Rows from block 7 of the encoder of a small segmentation model, named by matrix and row number. Rows with one number belong to one neuron. Each number is 128 + 32 x the weight over its row's rms, rounded and kept within 0 to 255. All counts start at 0. Numbers have three digits each. After the name is the row's rms in percent of the matrix's.
After each neuron's rows are labels from the 100 images, of 14976, where the neuron reaches its highest value: "responds to" is what is common among them. Only what is clearly more common there than usual is listed. The data: scattered letters and digits in many colours. In brackets: how many of the 100, against the usual share in percent.
# fc1: MLP up (encoder.blocks.7.mlp.fc1.weight, 1536x384), inputs 0-191
# fc2: MLP down (encoder.blocks.7.mlp.fc2.weight, 384x1536, transposed), outputs 0-191

fc1.651 090:107115130165107116143193086143159119093123136092099171116185158127159119180151165115175119157102138121111105125126119190138190116155123111098137166157144130123122133123119120142162087120125207106151160166206171135109174128112130146113123147105140136135135105072169077122127153023114108109114107154158154097114079102106093127123170141088172179136109121088111118138180124105145104115111192121087033126082144103147136182107109125082129156103156104124053178159090138165140175139105169120141111096148106125089118121099212164125181087083149192035127136166124156102092089120137084131
fc2.651 093:145105132134131125121058125137153085168155124166135105121121152142129166182156150105062104132153174161129090108173110083157126143117123171189088106188077223111141142125088163108116134122142085104132126121147108119135151128101114116098055127164166167129130180152092117135094133156080181165097115101170124117183125134146146074122113109162130072109159115179091139072103157103117135114152123100124173117109108171094110137095197108126124134129086127129178126085079130116111044103155130098192168145124098181139103178171124086084132080143150037109095123132132096157102134108154075130
responds to: count: six (40 vs 16.4)

fc1.508 086:114154091120146163085157091099158085110147170113092153110135156115094120142142071167131102131099165080129114100166154141175147124121087118123117157108123118180112137138166091080136165128133121048153117182157120156112157175155168137176183112148156140174111142159101047118174153176147111137166129146120159106108155090107077142148133092123183144113105102121076141127112088093213122103097146150073127127135127118069099164128169109144159083104133097135057140129125154127141182131092173144129113133099074104090153127101160160119154137072127101140109125119120141155129122104128129118
fc2.508 066:108118179121166071141088119126075074158112112133169079167119078146179144141154164100086096141182108162130115153087121109119177160068117180165082090090147244119128040113115122115157044172188088133110143159110128147163173073105150106111108099157095139098126139116117115135097157198108156103142102090142137115125121156107146072129139083128214176153162126156137085161102117131143137118119193115115116157147140161080144136163094123145109093182136144139133132149137132182084041133108166080175119110141150167119138114150145110158117073151111133159118130124149166121088122034125070095
responds to: the character X (38 vs 9.4)

fc1.386 076:079093121203116126107165087142142179136138135091164122125132185139148084174153140141122156057140163081181089144116136102152115149171088112105146129156121111088175183167096133118090123096108220140058151117146174144144119104131098112111128115131167174056128132086101114136131175097141084131157133108179127147140162085127185126120178120110151161099147101091169057178169106091166130180068187123133080147138184125111127080071124088097135191094179158123109120133168087105143164132139125093094162091105173133133135143100181141149112080167063126052127181139118133125122066079138101098
fc2.386 071:139116143118132155126140097112056064168098119113174121187108123146128119143149099149036113217123145175164186128144093162144141109107157131173122058199102204051145126129090203098091145154154094146122121162097077123151137114113137117101064085114159148163102112138151126091093138159128114152162102114118096103133130099136160023177076145110127123144168159150100144107135117120127133137118162139119124139097148199184136050087145117189141120145105140125185133120100135138072097130112149084154118127152108184095114133168111111122130076175170158148142092155146134104124129000094086125
responds to: the character X (39 vs 9.4)

fc1.747 122:132126078103124125125137089100155176103111152122067167107113106114133081196144056119160135105119135116140177101158150138179112177096124136113120157087138091142143089134096053065112170114113204177138109088090240207153128046140113120131143132072123174157132167095125164125126164135172151123093140183160161142148153192118132169103129060110110119139127176094166092119130117203135115101175167111139128135122079159096125149131090087148062113109138157175113151087179069115154208147128121140123174108134165135088168114168160166131099175152069084094090151149098094050119083140131140169
fc2.747 142:156133091136137108120115155169129052172081131142135116176196106139153142105118171096140112132105190112102127132136130108088134147132096095113120156167095136187120141162131211122138094159123132049125146110138060043125116180123156138118142126163164106107068115141189121112111090137135112101167132115101143149125167134092123147135092158127199189145183115106102119131091123080088098173106095145108122135127151066141157118118163219117205096156123071056123069229123129115118092103125115150143122129125082142162136137102061125102092101129139174075124114114183161156212162070089131056
responds to: the character X (36 vs 9.4)

fc1.246 086:114137086184160145099209088135145128134161124133089158083139154159131147141149118102115150169038167088083116105135071119122152092169087144125183225089117120110087164124132074131120131119164139104095147168143173117146142130125163157155124093150099152146094104134127084124155129155086135152129087110190096099112142129134082154125099134128184149141071109040110145127101121128181155096144170099087138126085085095168134185101128116131185102121124079131092114144134114127101167129095137133104153134115078157160157113094180171168162163070155103062113145189153104139074082095115126153
fc2.246 067:150122159112147093106079090141101096187150146128116070123114087128191180133100162087121105199157158159130110069124121069127118156123108115144099109185139236036175175118129186128139142127170090113145133120134068097101162139101150103141094134119127117119105135169135112090102180169054157154107150117098117150117140147106117107100062114150221134138161128167103157121101109065118133076086111114116157092139086106034143212118147141134145155172153123101129093087104105127097099136137104098142123099127142161148106132156128084125120107130152089165107125162161116140127146041104086105
responds to: the character R (26 vs 9.3)

fc1.203 109:131109103121095106146145140113131188068120206174094117127079124128102097173136073125124110095143144190143152139145112195157141100114120088154190133109062093142139187103144113160102194139077089127093090117142174168135099111174095121114155099094116131131108137145096135130118127118157139123065140217138122181155137183135074143106120114101124162116156118149131178129163109145152088165162133160142130153112072118159113095133085150140083142076135186109094131127163093151144153150124158128132132134065089128123146134122121132125129173092089089157174205089118125080132149138112149107
fc2.203 121:125190076091102122130036100097158138146142106155151202180142120142158187100120137170156124136101142113148094139126145105117008081092105140141018104166131132123173146128100221105193178127124111074104192150120099059189147131122154124127115202149130150130093138133196184163095146117115136136180116072115108183121134088115100135144118079158133127135167106153066161142073148092107132154070095136091128143135095148094108134090183145077120128119124067068185079164088142109112114083135087119107141105154118148149145143172101061100116104153083126147080082107128114190156175047141108127
responds to: the character S (49 vs 9.3)

fc1.11 108:130150105176128121067149120202173126122109179117178176131117163162180180128174112102105116138105092179177124097091123107132176114119100046123144130099125099114110198129156093100106086159148163120103106092128115063197118072166160087128110130100136176083125065123081109176115163116152116095108111148123100116127081110116153177167172139117124182151131076115146099173127139141127098157101104151150062128105154112150140167050115145091138127120136136141158105206156128114156158182161145117122190075090152142138083154104127129090134094040091092129129179102129153141115128129072133139
fc2.11 107:154121148114130159123143176111184098158096155158080110089226108091145083143134177071139174114116133133116157101132122099143146099103116175168115123096153239086118091122106152087118159069152155129128113106117151183090103141091115101094153095172101123146157136140168090139123078138134110110144145108100075099128156164098077101052157099166140166123148130162199141162133132158100106089185162136141120097139059165091121144136166090138151122127137145136043152125147102121136107119118119109155119183178207168053167135158158161164124153197194165080147129164148109077115112102131143094
responds to: the character W (27 vs 9.5); the character H (26 vs 9.4)

fc1.193 099:141109100188131183150110058104108109115111123094103099130144165117123073161149126110125154130150158171089097127180118135179135157184086156062151198103051108145091086112076127129169083101114092115103143158162159164126157094155141142130178106067141218174089115113148101171130163088132167140130129134184143065111138145117131147145164076099131175102121146057151183100111142103121136108163121126131121107082162116097084117147140084075141113127131108098069130117134146172188139124116179130153105159111066119078172122176134116139142117131112093081130135157056140084102131130124100077
fc2.193 098:128164134068132105130075131139116166119140144129084136104114105145160129145135148070088127199066139101154157106086128067136100147131147098149109099115175071164132112145194121065102192054145095102087117136080132087119151160079096111133122158179091134081153103127105167138128107163114113120092112066095152112095110125084122125162152151130126141159117076120111120151093114130125159097116189147105093132145164173138150135089191116128109083101116097152200137152079149107058144153147126146151150106192249131149152100108176092150135140123123164199062078135119110199106178000146140106
responds to: the character X (31 vs 9.4)

fc1.361 084:115107101183122146128107116133101111117160098169119168059088169111099098140169123120177139075104139133122154177134090124135161148140144068082215134172110106123174153145155136063122074086142117112133110156151118145138103070129105168140104108106156185084140121142090129131129186085149135122154105089106142128162135118135167121155206133049199174136116124170206073128148138138153169120117178150077099171125148112130131174071047176132139116124144110143081172191199185131119155129098178133098151102149094100099120124097211128105156059102109137090137108085143177086146170092106170119
fc2.361 062:155096106114147103144119131163093058131154132192179097136110197133112095125108075111096144105176070138152146137142141189107115153119192109130148125157117222094155141140074186154092133130159108125117154174166062135133126153091214127108065078098095136160087126147172137148115120172071132142170139106151120140147101122089107093141055141127075157133212091107146162098120105076125110106126171135111136118107107143142090133085162142180141121126126129099129129152097140099113089108126137114155110133111076188131150172185126084099136116138122132136099090146135122111114166016118159121
responds to: count: six (40 vs 16.4)

fc1.402 099:118080106145176155126110088157135146098162181112154104185166129123065107188157105181095137123035180129121165169149114142164193129154156128086154153123139122136140112141113143132164124175103093069122091133098114092145078105096113150136163132101190137120138120162149179096161146130115133105124123154124128103150158170117088175158072070110215135125097149150122141191190161150137122107131162122070146129113177110100117162155095098120162096126141119136129063205149145145107161171152147156129134086105135125141166117156138132143160191110142162130166154089139130049098198109139195051
fc2.402 095:175141117154172143130196139131082071124164104112119145122103124134181117112084091074143126117152116170099183130101165112128108153084109124153114135147116222095100118109096090173095063131185142173111104121166123127117124166108152120111071067130120134170124086091133134130125097174143183106152094104140126156177116129108073075122102180174155157148183083142173106109095160116101097119133130082155124133094175145064125065120132142164145124171120120127141132107166138155083091183136144143114124146121133162175131138114162132139124096103137100132108084164139124115127077047139105196
responds to: the character R (27 vs 9.3)

fc1.576 046:105142138087162094103108057161114147148139168087089102139180129146111097177101145109088093125104179098109132164089164135164080201112069136114171113146135091162138124098174146139142151163172124117163095146124135135124145164116116134097083107112050178147183086144108094146172143187093137163157081121131160055140140115146097161108096153115119124128124156097076172159101071083086112107091137153163119155072117100113157174155074138145151106128188180138113160081136113144130100116150102083105092118179130160096170106167140100110089063131071179137142152100153126118143139137110195166
fc2.576 035:134125152088132093087049161091133101147176115146169091112111184111160098120082147080099145156157093162165141153156173113081061166121171069171156178169133181102130169099099214128110147127073059111178094096107144128129115141130165166121109148111207138147061143121166105131130126103150162078092169163151086108103141169177145137125100110101123199127134186147126129082161135082154128135119133153162166130098115105117124160150121118190089058141082122121144114131119165104118102127147112113122101129090118123157130170130168091101084113158074167161132071100101164122078093135097131171
responds to: black (43 vs 19.7); count: six (41 vs 16.4); count: five (36 vs 16.5)

fc1.435 105:095165101101161136124124159137093163102166125076206172071071082091166179109090132162177108088125090149122151147088151096101158103129120117080086130129205130143116111123118087110153066183063133097125118140127116103102126183150087131182160167123121121121112115156050127118139191132190116107171117161082136123120108139149149101108173126126131104110097159093100143116106113123119178090050103127082095090175197084081116092120104171154148077076126098096138150195107219147090135085101095179155110133107124104145135125132125095100148128132103168194106112045141158166173137120128132116
fc2.435 111:145090160144131082160165129098066103145127128119088115128092079138099106093141200096095086179168163177118143143116087142128119168134156147141149127123102238085127092112079121109152075152119103183122121133132137147134189159102119082093135104150155139162124134101108115180104063097145135146103120137170131114111099096159140061145099117115159104142098160123110132140124107133160155140122150130099164129107130163170162067099176103139197126145124180162150161112113173179165075168164175098139151091106144162188183161094200094094133176151108122159158135148137093092103115101138080114
responds to: the character W (35 vs 9.5); the character M (29 vs 9.4)

fc1.740 108:121126170105147168125106142141117110131148108074152151133153103144134138166118140183170143085076084129117127179139159126147116115157164140098131151122154117152156114150129169162217087108129103099079136195101111059158134150129086176145140208118176153064136121146134143103134149122141153066107134121105108143119128115118157192102140083134139186131078170126080104143160166053089104105094180105111145113145194122080089117137146187090164130134115072115129127156156102075117108134140093144150129150096158113126139112131096116150131108091105108143126083052096089168109180101137136104
fc2.740 124:159121144119141142180097144113058137195108102111160154167184088097124140093085163117083142133148104119083146190117165142089107098155119129097079126150110146127136105089112177131125136179064084108098145077136082066100122183090148128107161081164139093105104135156153156120146045122123152145108174131046089175129127116163116110137086129160165109136193142132088193114125124103077113112148093122169168128108104064150114132133196167139194098146119095092143126167079107121127092121146097144157103161126102164163145090073047149069133171143120183173193132152149116182189164066124182093
responds to: the character W (41 vs 9.5); the character N (32 vs 9.7); the character V (26 vs 9)

fc1.245 112:074154116111077148156100141101157188151117160095123178111132107139128170144161109130090160162063103083100115117177149132118141113176121137099117208162124097140104162132133069131090121139060137119108166101090151097107122086128151117157135112101153113161103099139136127093150177096103133141079153192135082109113117167086135207124120104135182133134058159059060154113121083138111162084117172125132112114124157037168099165114160120097127132113112136151111103165098175052125162205105103120118160137114149151149117136108117182107181120097127111139169160162105095114141098116128156125
fc2.245 119:139164095088061123081107167099196138170130127155130122130083108139100153139115141145148139088079151107121129054162158120106073110097106111160060087102154217171127115137146180120118172129127123067147172088167094092114178180124137122132124172157169085124112087177135129140116155194109122159210121091091117143132153184166116081127100174172092092153148120138057127123121091078091096061133060109071156115123079159146126154140152131119096078184112105119136118161077149051081137062092104168146120146151142138135143115131116078076148151135188158171065075108115127137159205070112135122
responds to: the character W (52 vs 9.5); the character M (38 vs 9.4); largest: M (27 vs 3)

fc1.292 114:148115084121161143113165085131081074073202134159091077171138121090075125181067082131145100073120180150130141136158127174133124182120146172164103133145147113132118119127125145152204129150113127081115098192133103168107114087113146187153142159130185152099126081102170170093137114144074105104172109159141119149093133151089146153066136117126149201107166129142151094154112150090126071084162112156085127132093167124087071128171070116125118128123155101115099129189138150075115135164074154178136122130134112129137162106171127127192101122100118136125121141053163129050091162139149094117
fc2.292 137:160096110136144147199122130086088148183113176095141095138158066087160117162114162126087136139094142098093125179080119138087106118205108129092129153139123126087179096101091205142160131085088127115088157123167114095099126155095155091090125128158164099134121145132170130095159093131117140129089171137085118137106138124144092150112120116141182153146164123141141194123112131113110151174120167102156149081141180044111162115176186129100152133053168137122143095120109131178170144169136103085140122140139149143148175110163123219116116172119126186075108157196136108126146145057136156107
responds to: the character R (28 vs 9.3)

fc1.167 102:178065068107182190160174117125112102084158117097137179117096156119102124121165107157103129125145185150167135159147127074118166114143116119116156117105149101089145090111145043151149066153086114107060045144087145108093010133130082134124135141117139160148151134147042078092111141122166098088095154093119095145158107237079126150089114152061143154102170199127100131138148196140154137097086171129117097134100136123089062160150111089168143165162120108179099123183135162118106135133118148102142138145106174145135119087167188151156091144117101126181109148133122172105175131102127173150
fc2.167 110:130135103184093099116139107174100120082201162156153108164131160139109178079141140173152090134078105161136067128139105154119176128162110089125164164126121155068154158172143163147183117095135119128100134168140094130150192101181154098132127164148149150105100137100146096185107121108104084162184071175168161141143105058178160116184167131139107101157106058090168124148078069108139082121104130150069149134148049127163132152122090145121151154137136113105168127139065141156147072119102176099098146109124059100105115138109138073124137153120129127143130141034151168113072179067161115108
responds to: the character X (28 vs 9.4); the character Y (25 vs 9.1)

fc1.711 050:113150110085193181172087116088101102141171115148109166149151192168039127123101154152141170165061146094170114094124125138125130082085142148131157154062164132101107107119103171095157129075146172188145125145080085125113107084073120104122137181156095115089152182079164071126196171112115180181113103075097121169154105151142047177152117094127112134162191111076163121091125104094106174093128143111099119137080157128149179110175116145138088094114143140120147160063084133186098137110172140087103102155106110177134099154128105152122157163150083120171105121136122143155133115138160128209
fc2.711 038:160106124111125144095095105127044132150160158055118081136088116101140124132155102103157134095140112196122107130120123159131092153162154114061135091198175236111149231165126112097136109128155173151195148155150121150131154133114170144124111148167160132095127170092183137118150150136118170066098172140162175127123099121110088120150113113153133144120143105096141139115132136124154173127116110079157115125095151114172104124079130124179129098133125098116078115149130116140154045164151088126121183103140130092150104146128127097137075115142126180124078127140076113134130124029119105113
responds to: black (46 vs 19.7); the character Z (30 vs 9.3)

fc1.343 104:137155090164136149109208126171148158118156167176132105074146113107167151139134111106155156132034194131134112063106112125141158128107139108106114169121183099101108152166115092069125131121158153075119120126152142108107139119119178102117116120122113126164093100074164080090146159168091093129092114131095119101088117086070116168086098120135152136150114077105109157148181145123149102135091207131128028086094064114136155180102076136120129160180145121153072134145127175096077140159091138138106160099127149110119139143171128203181161164091150114123122141152161103106067138125117152090
fc2.343 097:146111141106129120074122128145144116132117132175128087138123138128174133127090091078088131138126236170120165169130100108124130132126125142150091151152075196112162149144159141171099151112132142089182119124122158091120088125114131138116028105135092088116106122125148107094076142148091156061102149122106083148111121193092166140121134103105188201131150134183187158127142157145162106151145121123157185178130112127057151224155071152143117124096099153143120108092154145118086055153171137115125129159173177135112076185138121113144110141142121042102148099137142145134113101116090120161
responds to: the character R (55 vs 9.3)

fc1.214 105:162098160140129128158131055112108114116090137091159144128155166115101083169146111195154144110116170085103086160123168134117160153201067130039146197118179111115116123135127142100162069112135131139128114175119102188125142127186156134135152132135102177111057111111172102116172104070155086121084136117145169144102131122108082117148151134119152187131148135089117122177147103109145119119112208141118135178136153092143121142130115083125125151139165111099076166180167092154123187158114112148110129121132124115109115086114135151114111164135126165057106157151108168117204135113166116069
fc2.214 106:136164100128172105089118129118074103118108042079074161118073087128127126163099157081134122162108161156127151053134087114160125151037116144171111069142126172121120138130138119111112173147170123167094094143117111167146141155114083090102088126116150136130191081135128164111155117163091142167193121069139089118121123139139149055154130111156117194118100125165147154121130156150114131124167080069154138156090175179161157107157119124165108121176151132168141134133133129102060042107126128096160150118160169127136112111114150050129140142136149140132140094131164136131201164032143044109
responds to: the character X (53 vs 9.4)

fc1.372 103:113118141135148133090176080164148124065129142148141097147101103149091118139139091107174066123130147111194181132112097142118187135095144101134105122143151131146157147164155151087180130101155122070138103112082179186157131044127098129136153152096132117053118112093118094109098157105150092079159079161159113128084140142136098124149136104119169151144158138088177083140205105128160149141106127169084108145124131161140140147112048140098146122138105158121082166134141132129128176141099218128123155076141109148096114123116156135122135122092139155096147153055124182039131130145076085113
fc2.372 123:144114188105116113184114158104153124134140116129119150088126135100193126138095127068114169094222039125084091161131135093100134170148134185123125092126132164170108150087086143205108136150105167199160178103179104135089168165099160115091113109190065131187098142123078132133157089122132177181112171161122139123144157124162111120085108125156104113130121109112126159056064125098104156141178103090185137088104119095118129084123178119131140133083140123101173109104100126119149113098168072118134108143087126111140138136164110182125102139089111085112099094210095123209157105187146113139
responds to: count: six (36 vs 16.4)

fc1.367 121:093125165120106148100124130102128187081156131131120122061063067155150111134110087151189120177126121113123167132092090120144161093162140089143141134100151080120145166132163109114114132064118090134120107119109168163146142104136020131159136168067186106127141108160095114091104131134128114113112110094074160114129066159106133103136183147088137103130066172170122108183225095136143156145091139120062070145136145121138143083094071116141126126098139184159126151121194153139132166128142160122140113152141183134177071105105182111089213110178109105193108103083121161086124174103132161158
fc2.367 140:163114097123112141140117133119105139147116138150129125104159180076120095117106100140086186101135142138103118136185145152129101122130161149131159129140085151077130158096057128163090161219101141143079186113132100120140061152107181143106145069137132185171132151169178126135153143149135156175104189123100064076151117160105121159085077104120118143087115147147124162085066141105130147110119112142137141093085070111097072144108173133143151184084144093100126137114038156060106137096110143092126149112072102146168199097182057156105131163121087070129149167154117097152132135024123162138
responds to: the character R (28 vs 9.3)

fc1.71 109:142145130103118100103213131133175077113093193185125159157209179107116116102111109145135176079101138092106127089152179121144155125121146123110153124102112101151098144132099073154116127182144232128101174102145158060125127125123204118144127101122075124121095164122111135138154110121148148130062125167152113165174202181145087150095121178147081121134152055084100077116097145118113096158125125148179119099077092136102122196090126178120140133153134053118130099149089124086138173106122146112103119112037052079088132127132140189161086177048108086073076126141089099142092057128099127133
fc2.71 133:133114107214116129115133099147169128093138058145149123063095153127120126124163104102155127153133112151138138120155073156139116110118175119162131146099143147139178204136090131158124188145143077161150104181129155195151158127108107108128091139114154171147141088094156095112136127159102115170171143127198123076111061036110127078123135090100100116109150127167147157166144061107147158120098149113092106112108077178133123066081144090131120127098107183122140171101138200120087086105106194137131175102150131151113155150161098079053185158140112154128185171086175138108119172143159125116
responds to: black (46 vs 19.7)

fc1.151 101:153142164125140179131114065112096117151145142111161072160104112147117170121134138179151178127117089129135158161160113149113156151131179177092130108167142090154150134151130174137107112114154062158097156149098089093145165116098146151164190096058172122099096062135124135071097212171105157046109097159095196167147109154099155147179087143157133132101123138138084143075175125098043123083077153139086145121051117107108119155099118149107130102120134165136180144158139148117117124203102103160109090141127140115148121124110094098112181130100103102174129113117064079132052128103106170127
fc2.151 110:133155201100116111168165149079137108120104147174170122126132154139130157052139125218174138187143097067107108134112148087132093085096120151137131106153217160153134103130120180134125109134126199116134158143108112128110093153117152103126096161151075104115117162104125070105111137138159116094083123107109129112122113114097085090131150153122184109144127126170102085160142111121217153117045141137140122116134097183079126198058153120178078127110138105152188149091176126147135151105104073091092115129173180143125056129124111187113107131160157129136104074132110097216063079027142163139
responds to: the character W (28 vs 9.5); the character V (26 vs 9); the character N (25 vs 9.7)

fc1.434 112:137103115138125105116209128116148102139079164189133169145184210099138137118099131123147175076121108106111121098138181159142115167084120161115126123103103122137091141111097093149125121170139229138117184094148132081159125159119183110127132128133086110157115149095143142174142121123154142145085095169167104187150210150151081186076110162145092127153164057062116079133132147155111090127146124156166113110052090122103111198114152184139162127137152075125114091131098127091107144099149121119108140085012056082125163135170133208158080131058112090066082126161107083114125068126100111155
fc2.434 140:116112141216162110121148072157170129098138050155139075086070147149121088123161124099184112141130125173146163110174063157137147132130169114160140149089174156178180183172107157145133146136184119134137100186134134187135155122097118127152092161097155150121144108113147095121110146159100107159177141146193152067109051069132124095131135075095101124126148142163175121151155040115140149122096173104081082122112077172116154112076126097147099089118116194130123169103162174112090093116094201149159171090148143158121154144158105077055178151171117152143156172089157138095099167112132128112
responds to: black (45 vs 19.7)

fc1.364 050:131073150121075088097074127155134162176092127151142162119090109147090162107176148139103134120155141074139181119071104134148159152172104097130102149032091112156112118141176122184162123098131094081123067084067092122161164148156083107165155086146138129160125109155065132086105171113114179157106166106168114115163109120163085163166126086172154164171155145141126073079156107134116099228098129081131107144180054185146125122070162150084094182071107140123156181096140139089120113161106151166116163128071174086100069128161111163167122177126124200144149153097181144148094114134137169125
fc2.364 035:143162190124115159160107113121147129150122061146096094129173148153097159134103133134159114141094169170121060157120089177118043133109102123144138121131108076145110169142118130175108129115115098120153137066114158145117136139134133166098191114120115090114140147171168153127086081079155114137098124129133187094070123183160116115131139106071158211161106134095107120144086076163120082081157119096109097130089158158154131138151130081167166176160090108152165142163082119191105094129089101158100129070123095098135157203111163210137154141136115125057128168158149160095085089078169146149
responds to: count: one (56 vs 17.2)

fc1.311 055:154171139148080089055023088105160092128152134083145124097138128112116148095147168138139120089176196167111160136141094110156159111183201134129097122113095155170100138104089087097124166122134104167118146129150129087147103109070101159147121146144104098174169170123053197091119094141112165077181142154139123134141117198071146126096125161063072087163143159088153203124077117158118148177129148135173170148112092146074095084140137122118160156138145129137119142154088134116133147159129108078100127198132113157144088172090117137104140160150094117188138146147094147136073182081152177128
fc2.311 042:080136117147139088156168150127068179135109128148168167096133113167125152098102145129168093146154111170130072153097155096102143123143105125132090163130154067104131138139147160132115163112088116101158079144127123159139176150129127101125121101097118162173130131096150138121151165089138181141132157150155132103124189124138068057154140127131180127157114157107134147077145096131158124151145146123140058106124103182191133159063074111125102123163087174179124094131131178115129164101107140128149125111139103128138184206142171120167154135123111131133148146159173186123106115000126129149
responds to: count: one (72 vs 17.2)

fc1.496 099:104087152156129145114146121150160133110133126117192143142138143164140118119075132151086076039167146136185096137157135156110131110123079102093100158108117095152135139151091152144133096185085092099086133117128100090168097158154111132134138109109092131080085165166105119152080143116173099150176111168098144104156179110134151166175163089075110127132132128110130111138088106129127134160075077199140134150138109066124118072109110171112166149127102110073096074136183104144125099106145151122124091142074076104088110148115079181118070108108068110115168160140123151161121185110099123097
fc2.496 115:106107114124114142153101109130153133099070102134144149163098221153104139052157109220091143119085182117151158120114148144091111134098101073113089140071121129152155134130110141083128091178108127065097159118112123065200089158124132155152162112133105167129130141172172138122119150160169128087139156093119122137160098114095122159168086127089116150116092122128115102126151138083099112181105121132129146170153179092126133145093125206145155116198096094093146083160114131077123114081144145151142143111145091133180114123123109090094156158155085108153074115118146059170167110036122171142
responds to: count: one (40 vs 17.2)

fc1.482 119:116115178134134133114133102114117102140088097120157133114115141154170126085118134197172120118190062136127128149171128135148189158131164127144154089154153104147124182131180085196082050161139197177118130124139090108180121105113129157158108159120128142114169150158038132115075154131141144099092137163141109152148101134103194119161100177112134117101099169133073074082134130084110148146063092140139134171084123113111111124071170157132106139123108163138151145168118130084118101120134124134140119106097134106174067119054094139123201060106098056108114091126109110172092064131074150131
fc2.482 126:154145063110117141111133137125139159126139132091164166142160152106123156145120139174097145150057102069119092145080130129126082080127094129098087186090154118111126073137091128064150166079100118090117133141107137113122130126182175089123158155135080146079116110075167109172146082112126090117125094117117108134073160097139122151156193060149147134150136114131154187195093115179172121090143171154105132109150122116144135185190107112124133172103141082155141116127104133137122145114093088108073148140166164131087170143161143157141090160124104169131110143151123115117161178069199122117
responds to: the character W (31 vs 9.5)

fc1.347 109:125152099165082159090206145136114098118183147158074139151139103145093132181120083200172104082122102071100094112178197151119093142091098094137083188102096106153102138177128106088081144121101177051122120124157125177111143101117124190145165127120131122101099159134108107073095136148101081118192091175176155107183097165109111144125177110161141110118109102101146124131093090067131120103162153146143075135136164151107090126131132168151059120119111142136022118142176095102111168160072150185136124154128098124133091136166152146154198087124124146097098139068134159135103084133164117163
fc2.347 142:160082154151187129195106116092137120148129126091117087131102051122162125149089159092057142126211030152109124144107120138136145132141128136093161106159112175116137107080133161170142093099147064182134114107146104115138144136107105093071114128110120133090157096098118154103138076138136202113114128098162137161134140133186117046153111099169137152141142132155143174077120156102062111172165083074183205139110227091108157065156148120116175138157150167119170148120118106181114078161169117115127119138080136093127141107090108154114126068100120154127162134183098110120151140105157110100
responds to: black (40 vs 19.7); the character F (26 vs 8.9)

fc1.593 121:125123126098129094161191128108140095108103177172099175135228194097146135112120126139110168088125100090115130081128196154142136157085108133092132123115094130117083143131072116160110160209114204136120165085156143076121122154131208118128128120163075109143115145104158166160145122113164166157085131161183125190149214135173109152095107153135106150138139072031121089112120149141128077129154137120187133090060094125113124191121129155116151118140136080102093070154088107105128137135152105152126116082000074083080131143151132194153071124045107086051130105129082091120126082111110103146
fc2.593 155:121117105200154115093147085144168115103134073144159081087093176152112113135182108113182120151115116140141159085193064155147162100132159117137148135066163124182181191157135147132142141114152126102132082147110149187152136133104084142170097175078172156111161121125129091103100134147119115119180127136196125103112043059111109136133129064073103115117157159172165103154181080095145152115073169103093084109118080178090141140097111074130098095109090182140093159135152128101106122095095202146150165095158152149104125142134097068057195137171119148133156160072146133100118164123115148095
responds to: black (43 vs 19.7)

fc1.682 102:089120147159073133106154126161116147143128140131155107121153095138175108108080163127185099063164114154129071155143122124098176120169076103105162163103115038202116109145100135139180049115120147122102145098159149101146137081173128156132143144112140098074122153131104081136083103079188111148127116151100195108176107102121189175118171129093113109126091118112197149152148130135147084140122148147133151140128140076126118118169062173112119137091090112081087168089180157163139124139155137157099109165084096112081096117107121173181093061126130072094129152116121162117099161146163137091
fc2.682 096:075110165148128139136108124118086091151121097123103077201124196096140104089141124175068125163085159115128153122108123154097113121097134128180101082191099187135129096133067145059185105194149095103144178150119045132154099119126145145123106101150130138154133142156178125103084140170114147164170133095125137064133112104112161112130070144131088115096110138164183076138123120060073172170126156139133097145130204128145098096129141159149136133218078130106170120103154127075108058150122131140165143113158098140185176156162075102110160090143131144151113147119190117149108169113141110169
responds to: count: one (80 vs 17.2)

fc1.282 081:124130134134086113143103124144112193097188145123117112146093162140118056116101105117190136067137101173119105123079126085089139120167118132141175126138098092150169133137146166109104097058124096100132167114182133144105116125170105120142121105128157139094109117175098050105149178085107108106123137126097093068147127058128208126101177122091135123130088120151198083171123132117131115219154141183107105165181152112128145054136096135119100150126154159103127147077192139130178114123174147104085136141093162146149107132149169165138122060158107092129174195136128119104154150102137079157
fc2.282 074:137126133142120120119110113137119080128109122175138083141096113106090120129108065123118106098138084106165185133152124161137108131061135134141117125127134255062134135154022214071124126146132136150137155129104086134162132114125173136137151105134131120132113144136144131143113150186125126170153090102138113075174148129091180066136092104138079074109176138129151124139137127135120107120117147149098135200135119212180109031092153112196081107165137166132147114107129109129085075142102137088162109101124109146083138145167090100070133092169140137155128098102158053145095176050066118155
responds to: the character S (25 vs 9.3)

fc1.735 085:093105120164131144095107086199156157124122117144159118114157118141125084177146149145080138056087141118166098162117091075112133122132136115045174174118074094128117130169061164110139123096124182158096140109128128117133121119107100096128122121126141146018102148100151089094093148082105077110144141122082100134107203116130145165160154107104112133132133096116154095192162099122150154151162151172122126125124096092153139138071108123071093166123181151088081119123204057162136122148135135123138175121100127127047124117139156148144116153166093125058158180083146127135162131133149100115
fc2.735 078:174133151140110127111053138125148098183058099138146131183112127138146094098134157102059116187159138151178160162114096157170143147090130159145086075116092230159148124159114237138138183194147077140128174125143074135182151097111120108135095087121148120094118070152189127129084096164132142116171138083163104141097113057078151095156084141118129127126166152144133133106134118117105152168113132158141129176096124162160092023089155121121150141151105178094126135127126157095106051129130131097112176112146134147146152137119073094084173106120113144141132145130137147138154172031109138122
responds to: the character S (26 vs 9.3)